{
  "image_size": 32,
  "crop_scale_min": 0.8,
  "widths": [80, 160, 320],
  "loss": "cross_entropy",
  "init": "small_normal",
  "beta1": 0.95,
  "max_steps": 17800,
  "lr_schedule": "cosine",
  "final_lr_fraction": 0.01,
  "weight_decay": 0.1
}
Rows from block 9 of a small image classifier, named by matrix and row number. Each number is 128 + 24 x the weight over its row's rms, rounded and kept within 0 to 255. All counts start at 0.
After each channel's rows are labels from the 100 images, of 14848, where the channel reaches its highest value: "peak at" is the part of the image that holds the peak. Only what is clearly more common there than usual is listed. The data: drawn small creatures on textured ground.
# conv: 3x3 conv (model.blocks.9.conv.weight, 160x160x3x3, each kernel summed), inputs 0-159

conv.38 [111 116 146 147 135 133 109  95  96 151 139  90 138 121 143 117  98 103  94  84  98 119 115 112 103 153 102 113 107 118 110 106 102  91 121 132 157 121 133  58  90 156 134  92  97 122 101 142 142  80 157  88  94 145 166  85 125 112 144 139 101 145 147 119 122 118 115 117 125 112 145 109 162 115 154 131 126 108 153 144 119 106 102 162 138  82 127 133 120 121 157 139 107 115  64 142 102 134  77 111  99 110 120 119 108 138 132 106 124  74 127 153 120 125 124 126 116 111  97  96  99 115 144 127 127 100 129 141 109 101 121  81  94 125 118 116  88 120 127  46 110 123  85 167 111 121 104 110 102 113 102 147 110 104 136 119 135 134 109 112]
peak at: middle left; centre

conv.85 [151 109 109 114  83  82  99 136 152  55 134 116 120 105 112 113 114 127  85 154 154 133 127 163 131 132 110 102 120 170 157 158 103 135 133 116 148 141 112 179 127 170 163  91 113 124 162 132 131  99 134 145 187 128 134 130 111 149 106 101 129 128 106 134 140  79 155 138 101 150 133 105 101 130  77  86 132 152 111 116 128 128 125 109 128 116  81 118 145 107 121 135 122 161 142 134 120  97 142 182 146  93 120 129 150 141 143 105 149 121 140 111  75 106  93 155 134 111 167 160 135 138 164  87 110  86 118  85 153 124 130 139 132 100 175 146 133 126 157 124 134  92 113 128 147 119  87 167 129 145 138 119 102 121 125 106 108 123 128 113]
peak at: centre

conv.4 [159 142  90 110 118 109 149 113 173 151 133 139 139 106 143 136 133  94 133 131 141 153 129 118 116  88 130 143 116 159 110 114 113 157 144 103 156  95 151 142 132 135 109 169 138 122 134 125 150 151 123  83 112 112 126 132 115 145 180 130 122 114 138 117 117 135 124 127 133 171  71 150 108 141 124 160  98 131 132 119 172 107 126 105 148 163 109 124 132 106  99 117 142 127 169 121  83 134 121 125 108 113  85 138 127 130 127 168  89 186 121 132 102 155 129 133 106 166 166 163 127  85 134 148 154 132 121 152 120 153 165 156 128 129 104 175 142 138 151 142 149 125 128  84 124 221 153 142 131 144 174 117 162 150 173 173 116 111 111 128]
peak at: top centre

conv.80 [111 128  91  74  93 126 146 139 121 124 153 148 121 117 152 119 118 128 143 101  68  84  79 105 119 121 128 129 148 136 121 158  68 107 139 141 127 107 139 120  99 101 106 146 129 136 119  93 101 123 123 130 118 110 156 136 126 115  65 117 158 102 109 165 129 167 109 105 130 128 133 106 147  81 164  75 138 110 101  87 147  99 116 109  93 148  96  80  98 135 123 133  78 121 122 131 150 130 118  88 147 149 145 109 140 125 151 115 132 105 129 123 119  93 120 144  90 110  82 145 106 141 124 101  94  92 116 119  93 136 119 125 143 141 122 142 128 127  90  99 127 131 112 181 121  67 110 126 148 116 128 105 108  90 119 102 164 120 116 144]
peak at: bottom centre; bottom right

conv.19 [151 147 103  66  61 107 129 145 141 126 112 146 163 124 101 125 123 126 151 122  95 137  47 114 118 148 135 115 108 135 140 112  98 139 111 127 107 115 140 146  81 148 124 117 137 143 116 122 122 101 111  93  95 135 157 135 130 159 109 119 135  88 118 147 117 111 115 124 110 147 100 131 129  48 102 146 137 140 117  71 133  89  88  74 150 175 110  70  92 107 118 133 102 126 148 148 142 108 127  99 117 141 134  91 133 131 145 118 144 119 101  91 118 117 110  98 139 131 158 162 105 130 120  89 125 116 116 115 116 125 150 150 184 129 118 130 134 133 123 115 153 101 109 126 126 120 125 135 116 165 152  69 129 124 162 102 116 141 139 128]
peak at: top centre

conv.144 [114 144 107 109  88  67 124 109 124 124 115 112 124 131 100  97 133 153 132 139  86 104  94  93 116 101 117 120 145 114 119 138 116 135 136 144 119 147 114  96 126 162 126 126  97 144 134  90 124 101 148 113 132 139 159  99 118 137  93 122 121  91  96 143 165 101 123 142  99  97 114 134 131  82 103  87 127 118  83  79 120 108 109  84 119 155 140 100 113 132 120 139 126 139 106  94 122 142  94 149 151 180 116 134 187 173 130 122 194 107 128 110 145  93 118 123 104 116 128 135  87  98 117 120  90  77 106  86 114  89 112 119 157 130 131 113 111 110 113  84 127  93 131 149 103 119  88 147 159 128 127 109  93 103 147 111 141 148 143 125]
peak at: centre

conv.63 [104 136 100 104  94  99 134 120 131 158  98 158 133 135 106 125 123 122 115 119 115 116 118 110 105  86 105 146 130 130 114  96 142 169 112 106  66 111 133 108 107 107  88 100 113  97 118 103 131 119 130 103 113 153 166 105  82 117 140 139 112 115 106 120  94 146 132 123  94 121  78 146 129 106  98 161 128 125 128  98 102  94 128 100 139 177 126 102 134  75 107 135 150  90 130 118  99  94  94 140 141 134  82 129 153 141 115 115 142 141 108 129 133 166 109  90  90 127 124 157 119 116 117 152 117 137 107 111 108  71 112 153 151 155  99 121  95 102  98 147 124 114 169 116  93 153 129 127 145 156 197  92 154 157 164 129 156 134 138 155]
peak at: top centre

conv.39 [ 96 126 112 144 109 115 108 113 113 131 131 156 124 109 158 110 100 113 100 119  92 124 147 111 133  85 122 120 102 134  87 135 135  86  72 111 103 100 138 117 123 130 120  80 111  93 116 126 105 147 102 112 121 149 101 145 104  63 110 118 107 132 101 129 150  99 116 124 112  85 120 123 133 132 113 130 130  63  98 110 105 130 132 132 137 122 110 110 133 117  90 150 165  86 120 127  81 112 106 109 163 124 113 127 110  90 139  80 114 135  81 109 159 159 126 134 145  66 104 135 127 111 139 156 129 166 130 133 187  80 122 127  88 118 136 113 141 106 157 134 106 136 140 120  81 142 120 138 128  76 130 121 134 156  99 126 118 103  76 145]
peak at: bottom centre; bottom left

conv.41 [144 154 119 115 100 124 140 105 140 164 136 141 138 117 100  80 124 139  96 163  58 146 110 153  95 108 137 114 122  87 147 127 149 113 118 129  90 101 147 115 105 167 144 114 124 145 101 133 137 129 110 109  91  76  91 132 159 108 113 112 140  97 162 141 142 123  94 104 129 137  95 146 165  96 115 122 102  99  84  87 103 128 123  96 133 104 110 108 111 173 128 114 164 106 112  81 110 131  94 110 114 113 130 146  99 132 124 135 114 129 118  95 133 132 117 115 115 113  95 125 111 112  80 152 127  79 132 141 104  89 125 124  79 144  90 116 111 104 166  70 157 115 130 116  91 145 117 116 119 107  74 134 121 125 146 119 114 107 124  91]
peak at: top left

conv.14 [ 87 121 103 123 166 202 117 114 106 165 136 126 132 139 139 120 136 133 137  92  68 107 129 109 150 161 118 141 151 118 132 118 120 113 125 108 159 135 157 135 113 107 128 131 129 147 115 111 121 119 116 123 122 135 101 128 131 102  55 112 139 121 118 135 170 158 123 116 112 132 126 142 134  93 118 111  96  90 177 118 145 104 136 119 112 125  92 100  86 131 131 104  70 112 139 174 107 140 113  77 157 174 153 111 128 100 121 135 117 121 107  94 160 106 125  69 130 130  77 101 132 137  96 155 111 101 134 120 131 167 148 108 104 155  99 119 166 120  71 113 136 134 116 125  99  92 113 111 137 116  87 122 165 126 115 111 132 131 116 157]
peak at: middle left

conv.158 [109 141 102 138  94 109  84 137 126 132  88 129 141 112 112 112 137 118 128 145 149 104 105 136 144 151 169 105 144 127 120 132 128 115  98 119 185  85 113 123 114  98 134 151 117 150 118 128 132 130  83 120 141 118  64 169 109  90 150 120 127 120  85  99 123 108 133 130 121 163 109 139  90  99  57 119 111 143 126 108 123 106 116 105 127 163 120 127  82 104  97  96 115  74 149 129  87 114 165 128 148 142 132  88 113  74 137  85  82 111 105 113 121 143 107 104 141  94 115 139 115 117 114 107 127 122 132 123 119 174 104 125 114 142 112 171 150 133 113 150 125 156 124  87 111 157 101 146 104 114 141 108 123 103  90  81 101 122 113 107]
peak at: middle left

conv.5 [108 140 134  98 164 167 159 124 143 150 138  93 157 115 127 139 153 157 120 110  85  89 128 130 130 155 117 136  91 102 130 157 118 127 155 127 108 109 136 132 148 117 132  86 142 177 135  99 114  90 113 152 117  89 101 126 185 107  68 145 149  98 141 149 145 109 113  96 100 111 128 153 148 129 126 120 105 110 116 130  75 156 148 111  97 126 119  81 116 119 140 121  97 122 131 137 118 137 137 107 141 127 163 150 140 148 141 186 113 126 158 131 134 107  64 126 126 164  76 122 116 109  99 160 132  86 114 117 109 118 138 135 140 161 141 111 140  75  99 136 153 186 121  94 108  98 116 123 137 127 120 137 129 100 120 124  80 104 153 109]
peak at: middle left; centre

conv.33 [131 107  56  70  93 112  67 119 106 125 125 111 146 143 123 112 135 116 150 109 159 102  93 120 139 135 144 107 134  99 115 109  97  89 129 122 132 103  99  96 107 113 123 127 124 163 112 123 113  69 122 113 104 146 132 169 128 140  92 161 139  91 137 139 123 113  88  96 129 129 105 111 123  87  83 109 157 129  95  94 141  90  91 110 109 120 126 103 110 101 107 107  81 134 144 113 139 138 111  94 134 135 141 104 125 126 105 102 150  76 122  95 119 100 120 102  94 107 107 126  75 133  78 146 114 119  85  97  95 130 105 115 147 117 121 148 143 116 103 102 121 143 102 144  91  97 117 115 124 119 116 116  99 109 121  97 113 143 124 109]
peak at: bottom centre; top centre

conv.143 [117 156 149 127 132 127 106 165 129 137 143 112 164  59 125 109 103 198 155 107  88 106 131  89 121 115 150 112 145 149 148 152 136 126 109 134  86  81 127 137 129 111 115 138 160 109 152  99 114 175 114 156 126 100 118 111 173 110 110 123 113 119 129 121 111 124 126 117 136  92 137 102 134 121 182 100  94  93 102 115 155 124 148 111 106 154 191 151 102 117 123 132 153  99 116 102 133 140 123 131 153 152 132 119 173 105 126 113 108 117 107 106  84 122 143 147 110 112  96 122 106  99 139 105 125 128 102 149 135 108 124  82 114 160 171 122 117  90  94 155 126 151 169 107  87 112  99 131 144  96 105 121 105  86 133 107 109 127 109 156]
peak at: centre

conv.117 [112 163 100  71 120 125 120 156 129 133 127  92 149  94  92  96 103 122 156  91 120 111 137 143 120  90 146 122 130 117 117 121 142 160 106 130  93 101 142 129 114 125 120 125 141 121 126 129 113 102  89 113  83  94 106 117 176 111 129 105 145 103 123 114 112 130  84 120 143  81 106 120 137 145 122 133 104  90 120 127 115 106  62 134  79 115  98 128 100  97 136 118 124 109 101 118 114 127 103  98  58 128 119 116 109 116 129 104  93 105 102  94  80 104 131  84  73 111 130 128 123 138 109 120 124 133  90 107  84  93 130 112  89 147 119 110  90  88 118  85 145 121 102 102 140 125  92 113 120 119 126 128 117  89 129 107 123  93 111 105]
peak at: bottom centre; bottom right

conv.21 [111  76  92  61 128 129 100 112 111 138 152 178 107 109 127 122 134 108 100 121 167 120 114 150 139 119 113 112 143 122  89  95  58 118 116 107 120  80 133 110 142 117 135 127 134 133 129 153  95 135 187 101 130 135 134 148 135 123 105 150 107 129 162 154  96 106 111 107 167  78 125 126 136 131  90  81 119 127 139 136 143 118 136 140 120 106 154 100 139  88 113  77 121 115 136 117 104  96 129 109 124  45 168 135 122 111 131 113 103 119 134 155  97  81  97 108 119 123  86 156 107 127 103 130 108 141 137 104 100 106 132 112 112 118 117 116 155  99 150 122  94 105 134 148 112 118 122  96  90 123  96 138 126 132  90 133 110 126 115 111]
peak at: centre

conv.71 [126 149  97  84 119 105 134 149 114 117 113 142 128 107 115  94 156  63 103  97 108 131 108 150 143  81 118 127 125 132 107 122 181 136 132 119 142  86 139 201 134 131 116  99 126 143 118 125 129 124 131 125 140 127 172 169  90 127 125 112 128 109 105 136 115 113 130 116 103 116 108 139 176 132  76 171 121  98 117  96 109  93 112 121 123 129 137 101 159  99 155 159 159 124 128 179 103  90  95 113 134  95  80 118 114 104 146 110 151 128  97 105  57 160 127 105 114 112 132 131 111 205 116 126 116 124  91  98 124 113 112 142 124 120 126 125 130 104 114 123 104 114 125 132 127 149  94 130 144 164 154  95 144 128 123 120 130 119 166 135]
peak at: middle left

conv.126 [163 151 143 150 119  99 142 129 150 129  99 117 188  97  79 155  92 146 110 128 102 132 113 144  95 128 116 115 100 121 141 101 142 155 159 140  86 104 129 157 102 124 125  95 105 156 114 109 136  90  92 155 100 124  85 152  92 126 134 158 104 106 141 135  86 104 119 162  86 144 124 127 178 112 102 170 115 135 130 127 111 113  98 119 113 173 155 108 131 122 160 194 116 114 158 104 146 120 145 133 146 109 136 124 163 102  96 150 107 120 127 108 106 129  95 126 125 132 167 124 118 110 116 113 132 108 103 105 131 101 158 153 164 149 143 108  89 137 123 144 152 143 122  89 128 139 118 139 129 147 172 108 111 134 182 116  80  96 154 105]
peak at: top left; top centre